A small image classifier, trained from scratch: 21.3 epochs.
Rows from block 6 of a small image classifier, named by matrix and row number. Rows with one number belong to one channel. Each number is 500 + 25 x the weight over its row's rms, rounded and kept within 0 to 999. All counts start at 0. Numbers have three digits each. After the name is the row's rms in percent of the matrix's.
After each channel's rows are labels from the 100 images, of 14976, where the channel reaches its highest value: "responds to" is what is common among them; "patch colour" is the nearest of a few named colours to the mean colour under the peak. Only what is clearly more common there than usual is listed. The data: scattered letters and digits in many colours. In brackets: how many of the 100, against the usual share in percent.
# convs0: first 3x3 conv (model.blocks.6.convs.0.weight, 160x160x3x3, each kernel summed), inputs 0-159
# convs1: second 3x3 conv (model.blocks.6.convs.1.weight, 160x160x3x3, transposed, each kernel summed), outputs 0-159

convs0.81 081:502483511493441514504481527496514493534476502503463465518503486518518519490479476467490500569543513470480479509515502488510457528489515460465510496514483494493511478480480505449460511498463487509460507506507505541531462470482513514448487493527536496521503495522495503509464481501457509454542438491514501503495525508488463475477492514511505457499486495477549481456485582477486447508478515478515512495487488456495524495466466516494512489520490539512501492443494488502549481480496478
convs1.81 124:489473529490510489514474491476495513492552503507512490487523486449510453460483465484484463516528455461494502498506462482523495521497462535470507539473505508488508472500491498487482501497481465489553511461491459492511535516474465508499506485512468497490496476487523456552527478483501498495452493481477483491464488439508460509514474528458520489516459490460468456478496492473462545479499499522494489520515513484493504461432500476485464498489459493489462470503488464475534536491509461
responds to: blue (41 vs 20); count: six (37 vs 16.4)
patch colour: grey (30 vs 3.3)

convs0.154 109:508502471476457445478474470484503502460483504489454455470484479491499539484488482469502495504467466523546469527494514476473469482517478465495481482473473505490514481496474486473500486483487504506471496460512476495514453469505493524514536491477458510556498541529461502472480508515462485488536494455464546520497524506506465468492489493504474484508497520453495499476497573471489520471480449460531495508510464489505527495446488478457491459527496496499531517510501487469482497477526496
convs1.154 096:475496500474483491502502462488482473521485511465527524492519523487492537536530532476442525500480484494509484484495533527500505492516495505494503504520493505499473510518490518470498505546513482482487489534510507485499498512507546459453496480495460493575501447492533509517464528500494569459515502516477478418496489508518482555485519494520507472493506491488514513519502559497471493495507493495476570466490482488483475503515491477460452484493507525515589488490507514499501479492538490
responds to: count: one (37 vs 17.2)
patch colour: white (57 vs 26.7)

convs0.97 087:478526512532514501511470523474543499502502527506528476545476482452514506515551511496527461531493554486525484511509499530488471507488508525465506476494543461519481462505499496518497493503461471488549498525504485483497567533472525510515497494508548503510462507499515472502474494532515508491520502551497472520520520523493490482491491503492512453518518501490505474481483508531460438585493472532511479462496493465502518454532477538535538521492498515507495484493521480517530471543469509
convs1.97 106:481499500478487467549522470493498516461526507506492514534523478496486446494519445465491483474510465493485502496519498443505515510500501492470478522483530533504559510480496503512481504459515496511474532493511459518515476516472492538489527454499490489493500503510517467507520499466508476501455514485503520497486474432526481503509461512508492487504489507475502467485509436452497539447530480538530520510502483503536470510448544515468483486520479472504430440504498510497484534483506477
responds to: purple (48 vs 19.7); blue (46 vs 20); count: six (40 vs 16.4)
patch colour: grey (28 vs 3.3)

convs0.133 089:497508533508464480474552459471515468483468512485484483487476512458492507513507459494490507530498461480485475532520498496511469525527537488511491522544487486494505511501487534475462498506485520474483467517541476493536484504510508509531546499523465502484486536503533520486505520546476505486483500487527471519540520461498530496522515479463499511470509508476492545479483505491449522503492537468472501487499464571524507519490509523520507508525488470498426497487513538510459456456432522
convs1.133 099:494503469505462507485477509544535512497533485508506498478477487539518454477490520519482471509496489478497506518522498511451510474502475530564474502535487501549515534521511459468481477485503478468495464466465519502501521459516482463484490504477474544488451497478480484489512519485483496501495480483557525486499490479480566479539495466503469542542491498514484489521495509503521456487515462476476500509537490496450490518553476485510477476468581516490481481511514509526494486531472508
responds to: brown (40 vs 19.9)
patch colour: white (59 vs 26.7)

convs0.21 094:482541504518456503507516474480518456486512494544494483494505519494514468473444487521507503448517489495460502486517476504503462560513497503507530502534468554513447495503496536478502532530516489527481543516524518457511501499493445519483474553523470468503532483513483522491519466525479498510501496486501503437490496503498477471494506528484505511534536472471571536484525486497513456487511525517480488455465508502472503464470478508476522523451470500520511481482506474520514505533504482
convs1.21 090:510504495484524496485463502477487522472555514466516466532510456509518474459484496474506465491573493463479516492479525513507524503502495481498525493472515495502550511489480506495467489466511433517532493498482476467484538512479494528504474502539465479471491516503506465517481483479483477470530509453476496558462471481478498502504496489500539545488457496493452464529485488528491531533466493517510498522520507462528484501523500460542484539475541472465470495477479452495513513495492474
responds to: count: six (45 vs 16.4)
patch colour: grey (26 vs 3.3)

convs0.25 102:518525501466486512491514496498539539482513484502463500494490493440478526473459484518521520484496452527478468503510498489570503499538525420499507499472513493517527477506481493505464488520526457474477485500500461480523492497488509512516463475482513480460481501505535521508468530483483472476469485474475469504525510504504469462516484527468480519512532496515472502516485443496460502471529531513528473504515522538469510532481482522449526494514474523493511451506515537503518429491477520
convs1.25 098:501474488527490511488498475545527521463488471507498508462492522520526489538532502521505489538480464531543528531484452489500511459506500507520483505541496484473527528489511443496504496540496512467486478477523506535505489499541502484504534493455461500470479466469472510473527498513498537523481538500512491458491552471543520508521543455500464472497469541538482481520494489444485488472509464476511484540505496508497506545493500531495446452492477506467481506501539503474471496483481520
responds to: purple (44 vs 19.7); brown (44 vs 19.9); black (42 vs 19.7)
patch colour: white (73 vs 26.7)

convs0.92 102:494466530493490535491555473470510468535478508481543515454506539498469494481493486501508528538522486511520496559448487470548478514477534534539495495536456467542488540512493524486474476485471551483488467525502504511491488479563484473513537482527484508513481501523494527483539522534510520518489485493505479509515512517529533522519456511445516516513474474525515518491462519515470518508513506487483529538498506536506486508524529516514495520460500500511451497502504511531544480521463503
convs1.92 103:488495482487463458510508502500487496471547462504543536500555483511554453472518493495500469489501470504492501494505501486507529501516505503526437494462493550526497512492524515472464513478544504513490545499468508487514511512469473504459487481511489568513473519520494495537495506478498472475497461470527555502522493461476529463510516469551490531541488499467508483520526487484520487500527491526502521474564548505476486531537501508488501496465547472467475496504475520508512517492491480
responds to: brown (42 vs 19.9); purple (40 vs 19.7)
patch colour: white (54 vs 26.7)

convs0.139 098:536505477478477494494517493458481519495490477490481484479493438490499520470506443487492473453483468490503469508468522453482473491538470453500476511477490480496517479485468476484485499466467472480466492476495495468543472470492500501544481499477485490593548513529442499478492477470481494493529513496483516516475491507504515501472477481494487528472470491462500515456512478467499541468484452482479488502509476520512540482460496485480510481541494518494535532471522471487463512494508517
convs1.139 098:468516548515471491531483453522525494503460515467516492480500512487499505539538537515463506497473479534497501496488514495543480451457479471488482484514464476459465500481513493502519490560506523501449486491530512531518483499523488495454508480442484499529487448509526520472501530497517523472489486508512476451526513529486474538521512520498468448472512481518493492465540510481513453483477470495492554491506498484468475509482520501473496471467482549474532552512526514487497488495516508
responds to: black (42 vs 19.7)
patch colour: white (65 vs 26.7)

convs0.125 086:501489525509502529489548468508477516533517543509544513497492497439486497550533500493508510526471527492507520568494502485538527498516509480522507523508546471485497495500504545512499511524514522474474486521519525545508463468491493490532529495508527540476510515470518534524502569497465504537508491481518513521512496490486514512484477453528531545483486515511492519470497474529479544525489542471472513562489463516471484539504474525529508499503538490503492476497514532523471476449492538
convs1.125 097:502532493470504500465503497492465499482490479482490499498491512536537428477461494521486485533498472512483496469510510490498503516467461524523462510509472501526527519494488449488464497474522475523475525484460515505476520479490450491465466508496492518527478517495459525527481504488487477522481506482537565483475507471473518441528490471499468514549474473513470481506520468490513491488470477467451512474558509517471445495493499499538509545462520467479465512492486503517477516530468481
responds to: the character Q (26 vs 8.7)
patch colour: brown (31 vs 11.7)

convs0.72 096:519494564481488517476533495488491515514514463492484527515503514501495500523492504486526512561519477503514475492481488545543494497519493492490535479474492497539516501474453539503466516500488513509470508536441470530455479475504521514493533518511522497485444525548534489506515543507499514521511450501503499480534497515514521494512483551475536484522502488499506483467486499554480507505516527483515535471510497514543487511502512499489516513511537534518444523483535566554540465501468535
convs1.72 099:490511479486499504544444480488496507472544457488545510512516458475520450465494478469496468501486492523473516491510518461500545500513490543527451504493537568474504519488513468464482487464535484531525510480484479488509511538521483494481539475470464504497483525492493482528523491502476469484510524470510508490494491444478526479538544479547464508509501527488496491546513478490482503512540482496462528509554504480483486541517472507516498499474477486449481485471492497462503515476520469
responds to: purple (46 vs 19.7)
patch colour: grey (26 vs 3.3)

convs0.115 109:517462496440483521521508531505502546535497488508522524471462494492491518493477473513521483476507510539497504496526500521519464520502517479464505518513506521535527438546517493508461499486495428507485501535519516547539507516437494471485485516496529504501504532511488489522492525463482451486481522500475499526527462492497458501431498504474500526500460519518501541515516492511514485478554504490466464503548477477504542521471469495479544493531514471533496478472526515511514493494473487
convs1.115 084:530521468495467493493488511556502522493483488500511466478545485504481520524496529532506527500502495499521517505494455477508481460517477507448506511518511443483450466472490478481522481535498517508459485430502493530513481457506533499523502490513484495487466509498491490490498482504471508477502510489509469513473566509532481516577489495509482500500507498561523485502463498452492529491463478497485473553471480497475454507457497516518502473513448497525540549495500529484488519483510530
responds to: red (65 vs 39.4); count: six (54 vs 16.4); blue (40 vs 20); the character B (26 vs 9.3)
patch colour: white (55 vs 26.7)

convs0.59 120:496447473479453514554507463537505475518484499468514461484467520493516471501483460504480483512467485476500542516503476535477469535474547507514480536476463490492473513507517497493453506491474497461478484508531537523488478533482474500476530500501480485495525504515514512481471537514506485501528525471481516469552486478493491510452456484467474486504490581500511513490480535492474468467465503463468516526494448495520495525459516514471506478524533520486490492483520509497478499493456464
convs1.59 108:486503536471477516478477491484505495509551517546495475528523432471481521467501473511536487516489518518511480533521490491485489507499506485516540568444506531533521470548473531480485518479525456525503514510482487493514511489522507478465473544543475478501518534523510497562545467478479481472490466504500492510501533521504530478538527494521533538501543480465491476474504460510520514505518542509470518502525527492484498508515480482545508533479514485520511481479477496485532544524508479
responds to: count: six (50 vs 16.4)
patch colour: brown (28 vs 11.7)

convs0.43 106:484490496511460430514492452506505512442479484468525486496472465478512455481535455478513465480473503472512463508524461490523489466517499461505485482501508479495472490479456477489474476477472498491474481518511460488490477497466459478487474471480398491482507519466513469491488477514497478496504491531494501519503489441478533496493459504499509520477477534501461472475470458492468467499499485482490496475503469486513512485474489508536484498474510465482477495458515488504480455482476493
convs1.43 090:493542484501538469464507532502510481563528503496453516519473509527487529508464513535482526495518501494531501517494521536503491523474472507512522456519498457543493512531465496489491465484476461530476460531483508499513502501491504482535505533506509507483490478467518470470502487506503546546545525515537484469504524542517550458539488470475480516507516479485482497454450457534461510510509493498506496519504513522499478507545520504495531518547504489525521438496507481516510477541464474
responds to: blue (44 vs 20); purple (43 vs 19.7); black (43 vs 19.7); count: six (36 vs 16.4)
patch colour: white (58 vs 26.7)

convs0.69 118:570515471443480515533509502512491554519492455507506530460456477475482470449511465497530484487470510529492490484518480489482473466522497458505493478494450500536499492515484473485481497503499466497495498511502495501484487488477448514519524503471459489509436494493480498504531513502495453490474488456485487497570497491525491446455491515441485514516485507576508500501496496484505525457509476501513480476510485505449493505491512527507496465509520517494482488485519518489487492559498505
convs1.69 120:502547515504505497458518473480513529498534479479533478503535518524506532457485496493512527481517496506524486512491500517513559500503474492519508451496526471500475479528493510441496484494501495510485498510461496500526471462496533469503479503542500505473468492503512496528517483521486468495512506511539463525500498550579557468565492450503528517512514465477505475528483449532467519512514512477487485532477500512475489510519543492486534503554513475511532446515480477534521508481488483
responds to: black (47 vs 19.7); purple (41 vs 19.7)
patch colour: white (67 vs 26.7)

convs0.32 087:471495532492482502474485498543468494485505451511482554508519545465476484471471477496511526489566512477497470457477485491509503526514503500481521509522515503506466523451534549462491521529489514553477515515473459530450469462503481532499522480512528490483453466471543512487493517467494500488465467494507470486509514519501515475497481509456517475506484487497515492484495531512499456516512518470487496459456512454464482478506492503471493505443529503519445492470472520521529494478484508
convs1.32 096:523497472485481488547471466492512500495528489470500487486533487485579443491470482485488451531503493486471504491485508471480493505505480535529503495478535533495475531512485455465458488463532453494499544458450499484514529501527456489468497488505488508525486517506520495547486516539495450516480495509479501469467489455486480490504500504487497493555496502499505487497535501504498508510481468481480534499582471495488451498473481485514484520473461485479456495491497505486512544504494462
responds to: blue (46 vs 20); the character W (25 vs 9.5)
patch colour: grey (28 vs 3.3)

convs0.145 089:467480492488481534492486522522491507516509477511489503498492541457490498466489500535520492512532510502497473472482500499461478518506457495470512521509468528552483457470511532482489524534473495522480515506513459502505480454481478513512527525523488482542478487447503483497543466511546513527474521489475482471506531506515477480486462554490498470502508495468573508488502541487493453503478527507509540507515494478463488445513481549498537508492483542521465487459501468520551491514486456
convs1.145 097:502517525476473464514477481493476483467557505471512487498541466484543461470517470492499473475529506498461519510509510471493553506542518514506490478452523547506518535523510522461460495461558465543502525492486491514520502482538485542479489505539481488516484537511500480563501488488483486466495480476489514498473476460493496484497508480519549546531505490471462475542509494505514532510504501496475539476550506474484491512490485496526495520482512482465479498483459499503498556486503462
responds to: count: six (46 vs 16.4); the character 6 (25 vs 9.4)
patch colour: grey (36 vs 3.3)

convs0.156 091:510501495546524475521498479487553521468494512502538508532461454486473514493576520526541487501491533521514485490491488509513497444556472496513500463465497473507511516490461482522484479493479487465510481512487492521477559532502517523547486489462511483453483537521483500490484492502500492500461471545495476526532505486505531474494468483500502498496503513523468468528478476512472500541533473540500507482495494480539524496487524473564520521527511512480456476508532475484504465536465498
convs1.156 103:487526480523544483483506532494503493471499474529500487513487524462483483536490455488438487482509472501471513474486497497482524485450473475531492501522518514468487515484496482547511487531514518480474507487540455483479477494464481535515445496502507468515501466484475470447474499509507500527492554493523492510492475515571503496541473489478453489482520533511494491463467456497536466474484491505545469488497482529520463489462528550494516505523487456495481459521482479512476507521477476
responds to: count: six (42 vs 16.4); count: five (37 vs 16.5)
patch colour: white (54 vs 26.7)

convs0.157 128:494489549523485510477539503520505500490523506511503525524474505506486513516521472544524504540503506512497446511520511484552497458525534475459549527528495466516510496509439515512458496517469517475478503487500475496472479494515514518482534521513535468520469492556555492495528486520513522536499479494523485483489507491528515491492453525502541463535480485506493540488474510524448509529499512523516520502493490484521488516481537546496524522507535518536463499477529542535529432500471529
convs1.157 113:504526488497513478523469508492484520471503443492526512520503473462505466469529482460487466474461494538489505507515496462501557528515503494528461529471527569477499500490529500508518502481571493519504513504483475490522528573501496504518504481485480519475484554491498480502492475498474456484510515500469505495512506463486496482526530464572492524465502523468510483552540462495535477512526508504518527511535523473507517511530494491517480494481457503460505475486474519478503536475511495
responds to: purple (49 vs 19.7); count: six (37 vs 16.4)
patch colour: pink (40 vs 19.7)

convs0.29 123:463490492537452491501540469506513510484505522504565473517472466499470497519511460493502497530499528507535489544492481501498464519503512510490523489470453507506475488506496510455459518504473562478461507494510502493494497496512467483494496497504428513503510548489483479491482497476470511539497496498540509535542521472521598474506455500506515519511482477495505492487483481516494493532509496478466571489545459505508523499468486513555470485485537508506518490501490523502471487519476491
convs1.29 099:490547505488502474482478527482456492513505461488462509530457495538491451505503483496492467476531495525523507475524521538504517525482473481499470493504522498498444496524477512493472504515501507549496501525463494472472525473414480530442490496523527490499489486487477473514502461505484495510557526496545555520490473492491521468522497482477486507498467454495492494503469482524504491523481489528544484495480529491506461487531560486499505547492470444503515498482458472510520470502489497
responds to: blue (40 vs 20); the character W (26 vs 9.5)
patch colour: white (61 vs 26.7)

convs0.150 104:545489471451480515499480497489525540479490479515502541457451483497496520431506484491525484499479486532516495513536505509508477503533504521469497486507436504550516472529481485509443497475488452500492508523529488493531532501474481486507535498510441502476478517497486469508493536481502466537460517488462469535552493496518502466493473503453484518511492523569508518501503495493492504493540498494501488478538501474472537495476471511518503504508524505514463458488532492516506468557476498
convs1.150 082:512543491497511480442509504544525530486500475491495476498508544528507515508494514501518511519496506516547512490480458542523528486514457498491476462537490460470460477511475495447512475573493494491482467460482492500532485435513525491500509507503489498498470474482516504482513472510485526521535537512554464510504545530532496528551520461510474511496479489483493490520456500514458534512460478492495482533473496517497479530513512544479495496542475480504545460492482500510479473472508503
responds to: black (46 vs 19.7); blue (43 vs 20); brown (42 vs 19.9)
patch colour: white (64 vs 26.7)

convs0.36 103:466506511526521487498476523457545477491504513531517493546481506484493483522504523531520484550518512508485479485494511522482480508479481475493522489550513470518455485505476485503463495514448504483523503493510482466477541513490503479506494497506526481532466482560516472500496498553504506490486421488522478477514499528487522451504504504462505451556517492459508507491469503511473460524508499542540497479471526483495473467520479506523535521460525490519468468460475506518540475513452469
convs1.36 096:518488488482507487529519492492491500476533483499495510492522465454517491484513445465477478461482456495480518484509513435539531512509505527481472521465489578502522493504533537563522523490553489518479539510448472519493473537484489546503515459521490475492489526488528479519505489477489501458473482505472475501493498485501473491500479491535507516458480506465491464539534472487556537463497511526524511499537502495507476517478501484488479489486473465482462500544483497487497539503516484
responds to: teal (65 vs 40); count: six (53 vs 16.4); blue (40 vs 20); the character 7 (25 vs 9.1)
patch colour: grey (28 vs 3.3)

convs0.124 100:491498510512517453498538460554467505461502537495480480494489469525498499539520493508477491541475460462487539487494474515540524484496524516513492512453486510466518508509516519533523502494495487509495504449522516520510505527504502494494545494471465486451509501491483505458466512469458494502563551510502542485548469464479509528495488485509522495460476545536482468529497462479500503470528482489470493559483506517531506544528505479507480491503511457467482513495508500470488490445529492
convs1.124 109:471503500452510507530513494501508460497525521523483516483542524474505468533506506539485484520469480522478508485475472466474471444457460477506489479534484492491470515475476481512492542527489456513488494503510526542473527507504479489484484518450512500525517458483501545500491517491509472516488502494503460473470483506491504537488488524433511528476513478538495544506537489461537481505433474468498495486508464501502428470470473528512489500477482481520503508532505533491490523546531513
responds to: count: six (52 vs 16.4); purple (46 vs 19.7); brown (45 vs 19.9); blue (45 vs 20)
patch colour: white (57 vs 26.7)

convs0.130 087:491522517473478505428509485453533475523521519527501491467475499483505476521448504515512502505522511540488443481499487490496462482505529461491532504512459529547482502491462527513477538529519468515437529507473455474507481467501472494508471548507501499491484482525514520489501515526485477471496485450510478451522496505477477477489462516502499481524531483497519535469508492518514468435524538503474485491479491480471504503505489507451527514491521500543526506471528534501503489541543505
convs1.130 084:498491487455516507508466493485519498467525491465491492532534505501523493449507517480489455492562511485493537490473540530504514530474471476524511505496527520494573500470498493490478474477498439503532478507505522481467538526493477513512473464521458487460492523488498493481474504481473491516525508477493508536489493468487517481510543469488541542445472509488480499537500469516495534575496490504495509503503488480534501517531501489549498517464503456456474503477484483467518491478463469
responds to: count: six (54 vs 16.4); brown (45 vs 19.9); blue (43 vs 20)
patch colour: pink (40 vs 19.7)